From a checkpoint of a small image FSQ autoencoder: encoder arch vit, trained on rendered made-up planets.
Rows from block 10 of the encoder, named by matrix and row number. Rows with one number belong to one attention dimension. Each number is 128 + 32 x the weight over its row's rms, rounded and kept within 0 to 255. All counts start at 0. Numbers have three digits each. After the name is the row's rms in percent of the matrix's.
# v: attention query, key and value (stacked) (encoder.blocks.10.attn.qkv.weight, 384x160, the v third), inputs 0-159
# proj: attention output (encoder.blocks.10.attn.proj.weight, 160x128, transposed), outputs 0-159
v.10 096:100167072132192126127147139165097083132152179116170127087111157118128157133155141117159135094130164138165071078090167111118168134121137135121129120071153117135127117135088088122179125160098108117150096064155117094135120160133188159081110179164165130110159104112098127132129107141119124058150124079076120138176144083088164187131075127127070173092188170085118159123203158154062133086099072162146069122095126125099139160146144095159140109168184200118118117098124159104154138150188126
proj.10 094:111115162130111109093112125081155148144080155120105127134136101082087165171100066173098119102093085190105107129156071133168145166144130102109094097124183129018134115070182137123138123094149131119109135136115115108158119111131099156175150152139126150130140145137153147156169132135098116150123213165055178141139136153154093138152173150125174104162094055134132130090119115124173137110198134061120172151164096130119102122154181127096110166111108144198136079170157108175112140068070092
v.11 104:130192157148034166137137145079099147062124141112067149128179158122129099140118113119135150122115087118101093127129149136134089043116147124149151071121169141097121190100153126176083132106154157174090142138142156063116122131139089103117173149188141154096149179084071103176182122149159148130093148046130132085082107125164088082105130168089119151185080157165136100154125171117118127163180149084110107146167106163148052165143121162119120144196094101134150133118127142121141122111129147
proj.11 101:153099100218144147128188116142146057153182119089143091080123089137144146083113154125140129143109133156079139118121072177076126137129102135179114155100139147173147112132086088174136136216164125102190126146164131116150192155076121092138150116097110102146119092199129155080145120101134143155141100166144109172134107152092151126097142070198155142125106136024132103138095121151091097112136168145144144105078191127114153138093164130110117122090187098114152100081152078138115092154159129
v.12 089:125135154186059121146168069110137090102110192138105142115176120121161102201139143129151137098138148139133115145165152159171112093163107089163084088131140128105108094122080171100124158132150167095071139178128150055122175178113126139174114132105144176059130132074111119114109074116107133098193088117160179153116122181135127111052102098183163162157157078121103134181103101140065076121097163120097079125112154145142054153169144138130130167116125094105135109095129130173162179132123111
proj.12 087:133082134144188115162157121120106099097111055113109089103155141121113136099096163118093136094153169105053158138137054135102095154090192109151129143113122107114138144141133082139131072094160077164187077100184085192147142045105169183110193139110084093108136125088120112129150117167119132143083104170107118179168132128154117111189156178096125121137112127124160062120126174113137124063161094134142146141123168120152125150148101113133147152169127175104171097139183162130167069165117083
v.13 074:142112192126085096187118156098153148105116109100138142123081143148078080170112089132086146149148088087076065139162121173136141145084136132190097164110171131151176069161129106190078118123133093076117167104112119151145167158134107157106098069117133107118144076156146127148134161145107042133115121092125098109104171143094166124139062162128113130138097133139103145136120146127179167167161085156173173089125101153098169160144078108135145109125153158109112142174048165197145170093065104
proj.13 081:161161112088191132120158123132116109140145172093094086122148093149155146117128198121152154143096171090127219086093132108188134108109115090094177145130108135099111176154171145072142159155144194142125137134111136130079098182097152123179128126089119138137169128076114087150104084103114188089109167102107183170118158196137116155096122045135170114106091167116141088140085124085146095117152089105114081116174135113172150102171119158108078099053103116159154083157096088091120135112140143
v.14 120:120126144101104172092175139150129110042145135149110119162181089103160090152072113127089176072187138144114133076117139204099137081092096145118133146130102222139121160152158171145148034097155106150135140128120131124141146109099174083074130139156156123141137151145083136123129078153115160092152169146098165138074127174124114085137137137118127140137181103139106096148137173116127165189122068124116097121157133147154107118176134065111158130124069174109092151173108034129087130140169143
proj.14 113:187094102162157133122082131148138073128141070100186146092092137086142125097156137119150118074086150111121096146223166101143098134166160178142145122162112104154135071088118156133118131135195120075068120125126100108166138116114095107143142099142161131103079129122182119135205116084214144102138090081130105167162157098150148145122110074129127121157106159120117156073126091147187146099054156142187089141145150108112081163127102171115080155140093094163113103146132160189143105080118101
v.15 108:091186156113136084185176123140144084092103177129131182100131149121148119121097152159174101134148090158101097063090114144104147120125169115109083135110134146093177123071149228120107109127157103119131100120173115103155116181161145130085167219180135168131156107102137082146141150169142165138115163130128164141088120103133116159091117096099141075097146109123035169123096132122071147106112121088104113171133160188104142104102127161158134160142050118125146121136095034097101160139107123
proj.15 108:077166126154127172115187141105130144150114089082094143176137134114132101145075184118097076100123174150161155176121114137131112128124105162172133100135196137129118113172089095188139122163134112091114133077170070166147155119107091107136109093059147111088080188153130163127134111101140185087128096128075182104110160157132127138082137169146159192091115107125121092128096134133157127167184177146133042114085100127108112096115141116127060167119136136136135062166161146217072113132133115
v.16 115:117162124107131097119130190147139135138108099131165119150114146123157147118114136118144156112132107157081134100118118156068170170080144128121046146117166115146139086163160111143131139146129104089114118118144127192143140183140044114075190139113100104088153089125167117141136154096096114086152083190149148103144137094110163119142144171110130102115121123062167201164124152078117187130106151132199178161129149162088154128147091104171166078081190186089106154140050130116150183064131075
proj.16 121:121163110094144139133140094100153122080151130126127177116166143154061100138090134140105097179147138109173156151147088108177167094130162157121131106196145141095140196125119172089111148095125173141089186092129148121109162121114185135193071143136120089163140117116117111194129096155142218128103137111121125120089125181144110155059103070119105087091114111190078119133138148132108122139153132188138084090147134142142196064128147150122076129138029077144135124147061119159108128163105115
v.17 133:156164110174204137184161145096132132089139146164096157142110135145089123093103149110090082085131158085131121126136065135145175169133123093141125128126148123066184124089143112077175185107125163102135053152207070131136144060086133150120110207145104092146133133153103151196157153160103104152133132186109109130118127154132111172066182140106153140087138071126085138152127146151074100098102112138102140106102157136161178081120180127132132143155146104151102142108124135093062086075137082
proj.17 124:110159113107128154113108160128087148102088093117120088111103104086156095150119099100083184143094092177155157131116169117123146141132170149100149071109132101167148062129129142117132112110110075106156136112142057174098123076121158139147164106159154159122165188115107172097089150083176193104159152177112115120121114103063134049111126125156172119132119121190196088127118101137194132101170100113090098153159123124099165138097139164089115127117106142088192107136168127205224138152131174
v.18 107:088117062177188105106176097125116150113143135148108098114134107132111156124117150160169115042168112140147148154098151121129136122153072140145237089143118198143095169131124155089143093129155171109093069127216125116066110140165138098126115167074160154126105162124128163110120142105192190135115092165101107143074110123145113159067178106130116116139144081081134124138209144145098085099072125108127080128162145095168127113123186120195099152081106139124120133126159109143115114158141130
proj.18 112:162060160036083137126117149168131178114136114128140158161077157152101135164138105148074097100098119157139035136143120128112144131125158145119072071041153120109087049112133135151160131144115078154149159115089057109174139066128132132106147139224172137162173112182132179135150159165144098141150168115097109198175135077146129112165086150120111160146138077154122140133122116145148162152107096151118129137095108102111085086071124158124143132147181103138130111148145146113122098168105129
v.19 094:138085137157042151089095079124175168134158114108104154118168124164151090121154096189165192144141115115095220175123142105149109148103146131140178133171103101145150079129119136175118108115131093163111168093100144166119125155108083146142164091076098163142059125147153160092111098087144147150146107188175090122130180142165115089141133080085149146129130097137204090099090123136172117149164143127167172137129095110105096114106116132085148108058046130092161107133119156079179159133099146
proj.19 093:139113131095156106184161131165076094104123096128159082148100152140144122109137143118161091115095145068106130108142134140120107130145093125207114147145138135148076196150119073079072154162123146221104166233112195099153114120112153062123089145138118086106117134129143126153149132136109087104131147076161124074111099116097153106124099162109077127090167191154093149178140148081097114125069183140118096128110129135179135141130149136181142165170176120098099162130087119162171074104177146
v.20 110:140113093086111187112087177147118108074155171156121113123089126125152135136123167044061131168074121127145091114092137145130108091146110131147141121089112118132129159147135096125123122183124121138133172088107109103146143089137097092160153117236150087105196178110121128153116097147156140091154183023159126093135062119133103104165082163162108131164125185143133128074104121089176146164154099173090126083139124110142096187167141171079128125161128136154087135122103122149121074168168175
proj.20 111:107098137152138136090084134120114087171127113083123139132193105117089182069096129164171118093127137147176112128154148115099156093141153132069101173130103119168155104091093206130138079110143136105103142144111140089193123132147132099133168114081142101138074075138140083058127144134147068185092143165110094155150128125114156166123179111171103104133100244117147134097127115131135194135139122105132214173145137120067130140150094106170134144143165141141132133083140130086082183056116142
v.21 106:132105179147124140108083049093189121129139120130118139122119115128182124099129114211184188193128095152137198114175115134157119118142161139147124143142076098100163105108118155198099138087122133135121090123111149080119084133117112167126120047142108075145092138107142060099134105096056193195118119167154121155147135156138140094102180113125159136134122097139230091187123066156103094108145134084152107107146117094110091131145103130097135087116082117138136132143116101063144154128154103
proj.21 112:128128143148115094174172196135141151094112111123200104124111124114101066145174117110123160111165174147082080127102165136076103146075066138172083101153133109204096207163119099095104148154129132181112150150165137131119135122118133133088108138127133105131139125118094078080133119098153087120119086078190120054127110132117090122153133111061128110120134138115086124107156225113079111150172135159131118138113176166167137137146130177120089136133159177130108193124157139216143077090115158
v.22 095:166060158143094130121103134109165147146136091106101133115113122088148087125187099181124162105124130111114117159176126155100134156102142179179099168105144099116163090138111181150159125168127087114110148074078105175137168143155150146096075034094112113113079103175207158090124159099108085164133095170143127148134157201153121145120092075111151115099134113194148175144112079141152153164106124154210154068110130129082146161141083151104175069119139123098070169113118133146151131105109126
proj.22 098:141176109071141120155147104092114170110120175156125162130140142126083134162132124148153112179109131044162166149111136081212109084088136091172110165136057115142087168192159059068109177125109107138114160174125181118128073158125130162159121149083121097149153140080104087133130043116147139105126129093164147127124157090145106162109131101066172097107119135139122108148105143109149129103111119080065115122170176089207124142144147193119059144144133128139135103189131150167157118109121140
v.23 124:107153105119137146169139143156146146108099101155145085122147142169089136148089139098191149076161133122084148103069124163097171182070064144085105155142186157147105095118149177101086081136112128142104118139156106165059215163106092121125148163093104209161064109105117164164131134078144134156120100230138116125132102112144143123091127157146160092169162108111147124107119186074121173152129143081143151177094131147089150099104124077169126129106089112106120126171103107144116179071107116
proj.23 120:134088153076119141142167194168117145089140114121099107155086127193142061148105151122082075132091152136155166135119125158171142102178145155180180107152100119126134126087129197098143134138140147100105153126133166123190124140101156047097067071178174066085127155106159093144139143141161154107140130110121170119080178142106123051172095144105064139095123116174140171156142133125160127075089146123146074159157129129154157088082121138136165098096088097112127089128054170153122095160141135
v.24 094:160175171160109133113092109136143123138111101108160112125139125114109104079119137204196160175172082137097195073110151148154125115078116123142097145161130104131122084101147113130135121093157182129097098151151130200121160184129162191046148156077078156182090070105127145133162168046127128101150137190110100111120129094154140124119162101126145150088189089146192098140118096188141174110088101098087162148110114109127167127137099101164116116093098093105081117144117147103144154093119064
proj.24 091:098097155104159116152144168180132173083109139116154092095131115159180088149203103088097100101133196178149165139130136147093118189138105165188114132116104101150090212132114209122059110169162139144128138147115125107144094087080103098131085131131119109144109186097126141117170099145124143126130100127121150107127195184095100120174107145124112120139161085116068160188131151082090087114113111174150095065149147144111134041141129152082057144160114133085136134127114109171155102114144162
v.25 086:137057105122110119150086126126103108121151196143160141121077136103178120130156155124120129252061114166155111152174223112118108093178143116149114127119089124132072094157107091100100132149100111138066129128076129123108111170186164141131157089161143130148135148123184101103100174147128147105161066049192079143128091130137153078137128081127135113120151149165176156097104083169129085135118161112149119077109094102131115144138086139107104108124135112130099114065097141182176130158115156
proj.25 093:116122181127066159125127098149150118157077137068141133099214125115126154127121127090126153151170166124127131108143107113166080095120136058113134141125137130137152185192121055147128138134110070165148203198116144112084119109179131105145140139039110066102116161131128135100123124107103080137117140146144159157157089100107139163189125126101124133147093146124062104167127144063157176135150151146079119213112165135120076140152095142106104186205144169130154128106141108090105126084108165
v.26 127:116106151101112109131077017110162139226072091102132136116143122148148143142155067188206179130114088100135162131133148114155153143099130151153111168175119125130091064167103121162102181117127127122099102160113157082114092183158144124131102082059126106143096077094139091070090125097114170149077103118139152162104137136104186125157127108180167100102075121135156083122169122160105109106123090090134121142148124121074081159141081115159150105103111143172121156134133133163162199145140124
proj.26 125:130122140122125055120163119097137168097134197145153143092099126157108100151157179161129156138185166168056116113108123110116172134086075114163134097146154126104133212149154088121093139126146134140157134146139139113089125119126104165107061124141134156090128090098111030139165085151075085136118089122158117073131126171154107105155115145022104155191181115098139119158118187143089105155145156127150119109134132129166132109135113151120107109032113156154125122193113174079098100127086089
v.27 102:125122126100178147115156221154082095107153129172158121064084144188138154150153157081119149101183130141099142129105168139117144145125084137072115154110135090108153159098120149113134137185100094092125148108109084197150167111148064103152196128124103136129086078165139171120072163118160129120104178138064132096147137137128103152129109130136133158079173204118138133073069138076135160098117149138098200157050158177133186115154159151100138160114131156109077139084110103148144111090129142
proj.27 104:090072122104060113075132114084186147110089178121117122182154135105153135092060146129150106087107121135174155176134091155146118084155183129123148184184128123143157140126130212112075073060082158147112110121133145142194119139097170131119136123109162122124126174091126098189099143124139121091172108188107114165108161063124190127146146160148106093151133087211155147166137105106133125126132130121125119146128080100114160113150189100181122133141085131116121107129075149106054178167124147
v.28 129:114167161177124094109174079137170130095136112144081185125120150184089102134075110146168107135160120113120105100097092144153157119125108092115134090118196135055167099095169139165125162117186149146156061153166144097119134111085076129120122200167078120088149117063134085125165123156089125127125140128135124140137124105161152176080165175148137116109139034072068104173125162129066073115141073162146075157134114171137126105098133134208144126174120158124173116136105115121126127144121093
proj.28 129:153170083150162126093202135138109124087139093135114060128157137089135171136106182135091120095081161121074155119137114110079135193131113149166083054092147161112136055093101158103126139091121088150118149084173067096140121088150152079158115142136150184128175108113143196138126170146119185114124154131096162093083093187133121060099149127187142194116096159156104138093166157122149117127195143141139103095106092159135114093103123118116156120074145117144167115151194130162111091118168135
v.29 062:133130083176173092108154112122134150067147105160145094094144087162078137160093168148182121040112130132088110155087193099129145180084068143128195149153174161152088130152147138117108099129125110122120117131177159170074108144150152124147143167121182201158120092132047171171124109091123123125124110127148102165160140080164136145100116111157124134124138093104081084109219178129126122151107110141110088110079130108167127056124172087202121135114109155108139079156170153130117116142118161
proj.29 069:143083131089169190144105155177086139184093153145099145164089111138106164176125121109096123094114129123141135117150107162141111102159147147149144036088135111072140092066111147133148144111154157154161128114038100050158134109112147100097114124195161128126118162109166118154167186174113088115133153160039151211114126092152134115159128162121094187170146148119154173116116080070106141070133110166151142151123095147124085100104159071103136141104149124146135123126137075061116153112121101
v.30 113:124178141163143108169193107097124094110101145154133131148124102128097126145084141088117058124153125123141053115145080150107153074152098119114130119130161158150153157129154138091110195125175159152113061160169136082135160117115180127083072166184106115135147144103102106128176117151091144153140120108117132159104060137106150166069174160153148089130121064100047159163138128165090087112112100131103042150181187164160121093126138143173116154191126084189116123180152101146117102121111097
proj.30 107:165182103129148112095109118135124122109158107125079102127157126104129102159196146132111162121120158148126171146117144105127160150131133140139140084057092135087149028108107130140173121106188070079143111042123037133140109127136145136172145119132145156134161109151100187086087140099155143150084148146112151094109176144135134086156097098132181198135100152123174095105129133161190110136192098168128135091111098087118148080120095168115124119065206155154175117109183143151090094150140086
v.31 107:094121184138078096130133106102176137150060111143146107154150095113209111136088095156216150109151107138113193068093095201123191137046133138169088139151143157139120097152141135128129123055144151099146104145144144159120160181139144189098121143041131106140121119125081129099153111088084148092124109167081149116137147151157124165158156105155107132103150086143156143167123118138105147105098085066138189116149092111139136142181093087203174122119131132156133157148108133137121171152123069
proj.31 107:165148113127190121140140121129119130107175117106177155116107146166061063146160144145100121138132151125138137121133127105114130163079107134135143117146181132147128192132131196114107187184174158130134102044101052153139129089104095190089058162191132144136111105085128078168168073176135128138172105105127158131098141137135139129144123137073124086179153104108048124122166187151115101150113119162135071089117118127144125097149139167087080140110066156085130145197100118176186120147113131
v.32 090:159115163085162100166148159188119146164117078118174103099114142156074139096087089180117152101152110148131138133064147089109154159094112140119139200147121188136102067124140211165104056161077140162092103175107124144092089123143135087106132111107093093151120146113204087121068192158094148176121092143151078163106147113118140126121151132105154052142127154144163145102175140141150178143161143077106112193089144124105140131161109088202133071109129171135107163133127133120103149119121119
proj.32 100:104145140055065139124112127117123201119118184175155175158099117146149135157176173115120102163145136194197085150148151172091113081142108157130075068134160126148127175138107154107135163143142115088159173096164159115088119145137116125123075126127184135148109123173154106152174103083158156093115141062120203118120136152152120117101112124126107158131173082188139080141091137149086117140126156129126087118101108148149143078092132100085068159109083134130062130174099119097043140130098191
v.33 114:095063117107156053165104094173151143150137052158157088097114124166111180177138102159152096187099123109143154180177169105131107154133120138134147101134120125084128107130118126178125144184121178143150092136094165099055136140139125115133103057142148056093106144132138082106075136134072119132109105113126099089136149127108097176181132127163080128198125151092144165130176142120105053171122143157180026114124123129131135109110100149132123146123130187129138168093187121114180141124129088
proj.33 118:120191067087093119092083128061164149130146209132112118130128120066083154128168122142136144107155143136106083088143129105128155097109103095094084096123167153109131139174160081127171114061088086199115202134139130096069117118159130130131138205108111184174157130136106173172148148166113104112119157154121173089123103154168112097149127151134093128136130115141088050079159152156103145152171084089109183125153128140141124146123132076148155132145163142141066137153187159111107096157076178
v.34 096:070104131099162114113071104117152095175129042123132119135126130122084130096124125120194142122110100104106157156168086139143059157144122124121101161100124063154162039165116112164111160143131103142140134147060158092166064150161135118151109075153166109157136126132125133117104134126115057198103141105217147132133154114121171178147081126204166087112125133153122124106168105109143156140175093136184128140138083092088131103092111127125136125134183167138164106125210169162154099139135180
proj.34 108:154136090132131106118133133104117194123129213157107195149139118194132149138164096173109114146160120135140125130068132098158184079085136105120146164135091135072137178142147173122150109110153160174135116123122114127080161099140113153134110126105109177122094075031107090096147151157057138132114113162106146138127102104183121174174141118092089166151131102117121145099080182136096108115153028122114147134198132161118156169141140094146096120069105155178159153132117181078066156095123102
v.35 069:120155102155140157139145145181073102101140145139138102147118196122089101096082104125105167027125204123124122104130083177142180126136103102148115128122106160197128150121106149115134084102097126138074144129162146033149166098073157112129071135071150112087169158179126170079125079158167106167141082116101127096073174144119123120052080148143129135114167199166149102185116111145134140106116162065156102183142178125100137165128131114144111159143147114151148140151137120172117096146139107
proj.35 074:151122126135147132134090110080163118086130139102150161129090082191190110171142103116082159177080088134106093217139122102112158123124146109124159179072084084138052117145187187145114179236119083112134112111158075144152094117132126169128181113158141120160143096120143142132126118111149157134177196058149126147147104122146092136145132122134174110121109067102160083132096137174172067103084092113101170104166142073180099135097167135113131112124117127109129099109110144126169088132140123
v.36 077:125082132196082092111082097067104133080107118142133127137132109131172141134099092152156178071179130081123133132163177137144175128087123165185123138158192153119059118177119162114128185136083121154082084176132155150071220151107124113094109102068121145139062088094090128144121107098085184126182126135136095089111085142156104119146131127158144142127153156139160105169187108153122123138068148070136096103126169155133137136136114109151146107140137132118080155141162176146175183078103091
proj.36 070:183148078088189140141145085209150131104120187132149128058147138130046084199147137114167160123089131142101176164141126144118104123150154125159122075145100090123132175115112132135067157161121105150133160083130148114142071117177123185112134137176135123139169153091145118112159123136133113184114125103118159179112163107083143088225104100078077120155123092135138103156167132139070102088104135148123146086156176071198132114104147168123086158144092100106182117152148097122130075126115124
v.37 100:099144144189079123145119063113165114188128144067117164083136098107205127179130109151244113121086148167128126125118098117127115166131167135112060139129130113074146137131071123121089177125154088111142107127094169078086130146131136172132100127149115117137159135096117080109088091155088157136097111083183195169180119132098148152104110091171154095183123098115117157173108087140081094105137085099090085113161102134130077137157127160098174138124069093160176113122138151141139171167147139
proj.37 098:138114149161140101186188165118120123125154126149163109132145140084073119115120134117101097102164138080093095125120069121116124106066127102166150122145206141130174102106150073105143123138177077131122153065154120167114135119111069157083143119111163111098115071100066060091190135155091064117135118181078102071108098131161125126138200204086127150145139139140106133114136195100106120142190149100149156131138131110145112125155092111170134149098157184139142128204177153168160152112149077
v.38 103:195135089154135132100072124179156096173153114096152071099100152119060143070162176195171119166135138096152111132097133087190094167153171104184118110145130107105117076112096123124140117160121185115139116085121130129140097112112144155114129121139132116146175135137151192185187149085154105103106101163138106140195181098103122173107078136126107187168160159133183133113120102122153160098074122124074125113087073113101159151092136173065102116120154111090101112121164127076184108104155078
proj.38 103:097124199133147126207119143109102146167105132142095111147088132117211129143166072115123085124133133188091145105128177188095126173101085129102058164055076069153099189114123172144118090119088131164116132161113197124107108131160125150144147143097081136179134119115107156113101119141082127109125175178106160115070179117097074160069125131152142093110131045138127145165097119109088149141107081098139165106174171122149111085075160073112121120140138122107112139118165105138176131144122160
v.39 108:118153076127157145086128127134108107160133142166159085134126184156080185094167148101171085105127167086138117095058159113126179182110126146094135120117177066122119122141105120097153149156116143113174121108176099128151180129125148145153074168094117129132125097132069173143162062084179124075182134133106116103165126069115127158187094114167068152104120153113139118064164168125124114142072131113099151158075150117116177168084174140117104127110183137128124073111209174074106105120152098
proj.39 119:119132167150135107097062120120097148115113105105059105150135089160145139175085101180114110115098078172136140156131111139123192161149126118164098097108122138063132109105142140138105093115057131156055083164098130122155115129140134107108143135192137152149133158132193112133134183123088108154146170214114162097086152133096095083146155177119146099111157098124147201121180083117122137063103162078118183115155097131096138144131150081190202125109100106095106113155083110151176155178078105
v.40 108:103119132153125097154121079128135124086111126126091158138168116168080148155073130134130126072137152130102143124163104085164107135138081119104205143114095148166158138105118159181078177138090103176112125167149143048131089098105150088148119116137144131090105171111099097062101109166133140199091162075160128161086110100126129082085110132158151075130082123082077080154144138143126074150138138137106045184149183160145072066116132127169107158149108121172228114134174137127126130144132145
proj.40 101:180144055117138142113166137076108092125102131130136132121093144152165117152161110119115175097126108131087127188113100139094133086131114166114086090124183127113116109155156114166146093140143119152145117113160098126121138102149122131123137112174174175098134043191157154101108171152134078158085149063093133122167099130166160115152119169129125238146129195130202095078109140176094094136162090135165128103077090100114130181111154060115142124059175169147116129102166136077065135149146123
v.41 135:117099156166155102133182140118155121049120157140104090141119102130141123132065110125103155035171148149160099094165099190095204127090097156156139121120123219112140097151129175087128087075120147111137091148153104099117172106078130136113055135111110150131097126162102131135135114110052162117138133179053116123139125178123109120100189150139130131118149070142111107151153147125070117117082123140134087140136102116175151091197163052165181133139159162162112133154109097139114136101161078
proj.41 133:193106128082137105148121146180131140094122090145154087105110140089099103155160113079125113097112124119107166134121150101173123170142140123117139082160161113156139105083132182132144156073124109081122113065110053202125106079133170138128173112197148157150156137105151118143100128111233125095170131076140119163125179067159123088141106099074131129191114124118179101084140133141205122125108074117129091116087146133159078147104094214075091140116074127140136137139126119179170124128124146
v.42 095:174135071079211138124166106149087126137125089140196102100151108165098161100123145110140118084158158140173093120077192122089200131145097158062133179169143160148073125127138172087119108161090124125091112174167120131076150141144151077123107096060154120148130122146133125157125109101123185105128122157115086130131091131125161112114148109151153102103172148151144123117222140137149173105074132073091071160107187106123157121140142068130113086089108153118050106132184109129119117085160114
proj.42 098:119087199106052138109056143171117186102125138166083137150072116111160091157131108157086133150126119183154085143173096123104126127144157143183175060119058124136119118127097093145109129114134090100124140141134173082143087102101144116116110074210129129133133153159153085135140181068171134146123117157155155154144170119128085091198086157081082112156162075184128135136143076168153126108133169126115178114161125141167137104109132148116121101145073150149099129137092168094078145171063133
v.43 088:122123121214079135051145123147116153098122098107064106120186112076089098123193093154153149087166152104159164143151129108157049103169082128146189104156108171092104186109095166108109126147129139146129106161128151113119127063107148073125128153155129207167076174126107179092143134128176128156092153168078150156074162164128114127067095144109155182145111120145112065120172142146134068145153108149096119092123107148117101089110142131110101168126120096123147161092198104163145134129142134
proj.43 094:163067085125124114205113098146142115116118152139167152108095145151209154149114127108109153082105125117054078168129156187116146137115139148172100164112158146187151087134145097176089092086115077144167071166125136130170177149114095159079174091123126140081119109139127169124120119145098126114154093113139104167167116078165161098150145129147108139161191087127170105168088114140116149073015141087139095128093155113127046163120150125133151127131145120123171137125135124139192108129166069
v.44 099:086127112097189137113145104043132113136123144164112154138104119137162166119093148147162088143127071130121120186119120146094174166117142145108168088130130093148159115122154128122107105148141151071142107063170081136127068148174079118162101156053189133159117119182132119155117156105161173178120112159145101086141140131176111141151208065122123123074104059156144140122133141082084145073114168085190170129138068057170200096127171119156109118096166129137114089151124115127120116134092136
proj.44 106:170136165124093127101134162185106192141154075082083124183089132185087112174078148180115090170150144138173118114096106087147138150096110097151171086152108127065110130162144120138194172140087149150128127121110058145124167121112190102119132126186142087128151197131120117150086172089131086125179143139161132117085118093106077157131062160062126123120111102103088157142128115133125073163135088170063128089116145189130148144075149212116109118148110115128115144150137129112114117194115139
v.45 127:160106127104083151045111119137139133173165126105142111097110124138165100133188156135172131155094156130126179100112165134115097126187103156093111148115108076180134161141140155172113116137152087112076184092084116148154125132162174156158134013091132093113124105144169139045101080095171105127143103066133153161137123127151118098162095059148122085121111190142192152119105089154208134148108148116128161104128175095120107134178096169094155110091085106119103099115143116124135072155145159
proj.45 132:100116151149087099146069097086123146077141147134163167181175141110137131091136110152110137152144117083136084200164104082118129065069153138179126181139058124101126135180146062122088120200121132175101133181094207087171098136108131122115099127121147061138114083145124062116163108141087082134111115129141067111116144150146131174172144144097141094122160134130053169116143178120104117146113144115087152123153090108108117144149178121188130102139168136115081144126108155083112208137111108
v.46 119:177134071172099137113110110146098144121156078127096111129150110103090139184165149137131140122071150061149077169174168109131102132126129106195139118111173120134074102164120110135157164196161105124093134070089139168113110110097168125081148094183152152122152095139139174185179110095118073050151111119150076127142155125149113165141089139095110175152163152134181126118164121160146124142072075195140096088126113124131116124130134129097144109131172136065046136099115137116195060118170112
proj.46 120:110120105114179125150058114116128118163111197144105141098100124110132188091159074123145087147117124135102152123177120102141105143129145107107116120111082117102170127128135091072122123067125093184130169216082197057156089122178133139196112152100074113163146159092150145102145141149092121137095177182089125172135112130118130143146133082183139114130089157126102100111102086111143139072104130126121177137189147145132080127095183125109100119181135110170201112110222102129178137111115101
v.47 098:117098120126107178169079164135077167087149172095126154134116101118133160179134095097059145211085165122171133152172130147140099104155161123165159146109103139129111136126113140142107106160108153153089128115106128132113172092082105151110144078132084089174141187157180113134111131137138116146111109065121091069127104159150077101162105091078107123192166203149222122155114073120209136135107166143135111092141118093112103128114125117092153173122070126159131156075066071157154098148131130
proj.47 100:081122087114080125160081166143189127171151122141140141135140142116162113060128102085173134178097126137154131125140138098116058103144119093065133175165134132202120174140149077107113121164140058143123189139092208119112102164140144119183141142083205125114125126134105154080118115115129077130143144100157095121168069140072144125159139127180113084090092163147053073098126162142122130147126084095093196150119109101136105156149109161101100101178175137084121129109137153128168160074151120
v.48 124:058136132042172097191180172158113120125088115142167088113157155158092152150107125086121121163128145131123111109161111137101123120122124075061101123123106136139175077103142137157130107092139184142151086161156146060136112137138099096127139159185139109112152152116089064141166130174108107167076130101133120121131108100105159143121103184141108103166082128090087156125145178101058115137184119149176054189128140152082104101129072071160133178183168182166177126101119095105121145102138131
proj.48 117:114188111162070073058118132080153106096147126129096176137114099112138148132124120126118152127150124173093114103086131126137209096143108128131137114125183191103150137107134143165202106018150107131135124113164085135062181116115158096130101123130142181125141114163120152147103153139141182105117090157106179107095111182159137074062165113127125152110123146082137074071136155181147134141175072126122114136109068129115159147163129100113144090064083179186125157114130171155076112123138105
v.49 067:181151113120136139133166099119099118134108119084161076115162091118105130180097154170115145089109171118074118141143081132118192124103125096147141148125108146161138133104131124103220139189133147117076105104158097149145176108081114152069126155097098062091137107151159164126135156116078101138190097147099096112152149141149066141095148071132185163128163121157159158165055045176111160115078155152161133170141143083139102127210135100149143124092152109120042134148078091121154128141141110
proj.49 078:124139111082168123142077128108143162128143140178107138168123120108135157133189105092084102136133134149181178173164092082110081141102156139148115181140071101094109142109092168101145142095143088138087110143119105166150043046125176143148152154165170137173125146172149122147132082087159135158135173094147128093129135142098097109119100168101134128089122160119118049111128146134121093109127075144067167047129095116147183112105183171087061155193138105168111102104185126168159081125119142
v.50 102:155150095100160146129135176161083117130107151183172085101083117079159153101125128038068106161142154138193125140130146119086133114166115113102146149190114181170043157166115101053126135128137127119120147177109149199110125101141110122132172131166108128220136105169139101138121163154188125105118138097109126104110086135158126114156190143139140116105163163136172120097129088114149154086131094138082165097099137103186113110109176121097102174126094105136064130104062077184123095140163131
proj.50 110:085082181145062118101077097183173139145119139079137164122129155117138105135118103119163168158116114181131124143152136138133103112165124146113227133117066111160170099088119146142130099098111093090118127077066125091160120147172124109109124081159169127104112172164102173145078115120067149138164126137193049137158136074122150147174100068126090111156137162150102140179142073117155123185111167139138105187137076116114091135116085156154155097151128114109166154094129124055172168076125144
v.51 101:093044129073109101143118162114163136147128113134147104138119101123120158127139127129122135202135121159125132160153112146105097114159088136122125147146058161096160124145151190120082079114141111150115135166112153096116114129185093039127123057136140101182129193142167101074117115097158164240048103125178107159110100133130144146144139113123142045187069116163116116140139105088166101175141158152156108095148113148078114091114097119132171170113093132183149152155131063136108126131133159
proj.51 099:127166144129069124111118118134158152158144121123143242137151162102171100138106132135125136164166159055139103099148198111150169072103119121150147146136125161180086136122095043191158130098101112145080153150118162136082144150127176098145118153102187115110126075161091087134114139134141092068146047106153110081120131119119123117074120087093122183097137130092114133101104187177129186173133097121141122168108153117133074147151066140119130091125161144139112175147103183070081134143155105
v.52 103:172133132115118124194110112141122161191104095101149098107167097115119112241113101129166134124143190076166105150152122131154141111109085120191168147147090177149086067142076164125156149151131116122118110104111137140096111132086199146108058126102147145143154102188123146143121087133063086111111126157085054118163164137119116127183094122092108187219172167132152109132131152184145115080078122124102099118113110089112130142162161076137164128117098169125109112176149142119163106154159106
proj.52 099:107108166110147071139081159136115137153123147153137081155025092089165129079226104136145112132126092136086169055143165112113112179127105099095135101154154138107155176100196084084153130117140123132128129169060183142125070094097110228130141128165151212153138159086133104149170127063141101083136159119094173126147136157091107099164123144138156129136181122112132078103133103124149142125096117121130173101158089137189120136104153132093136118129124120163136120145142131139196118083126139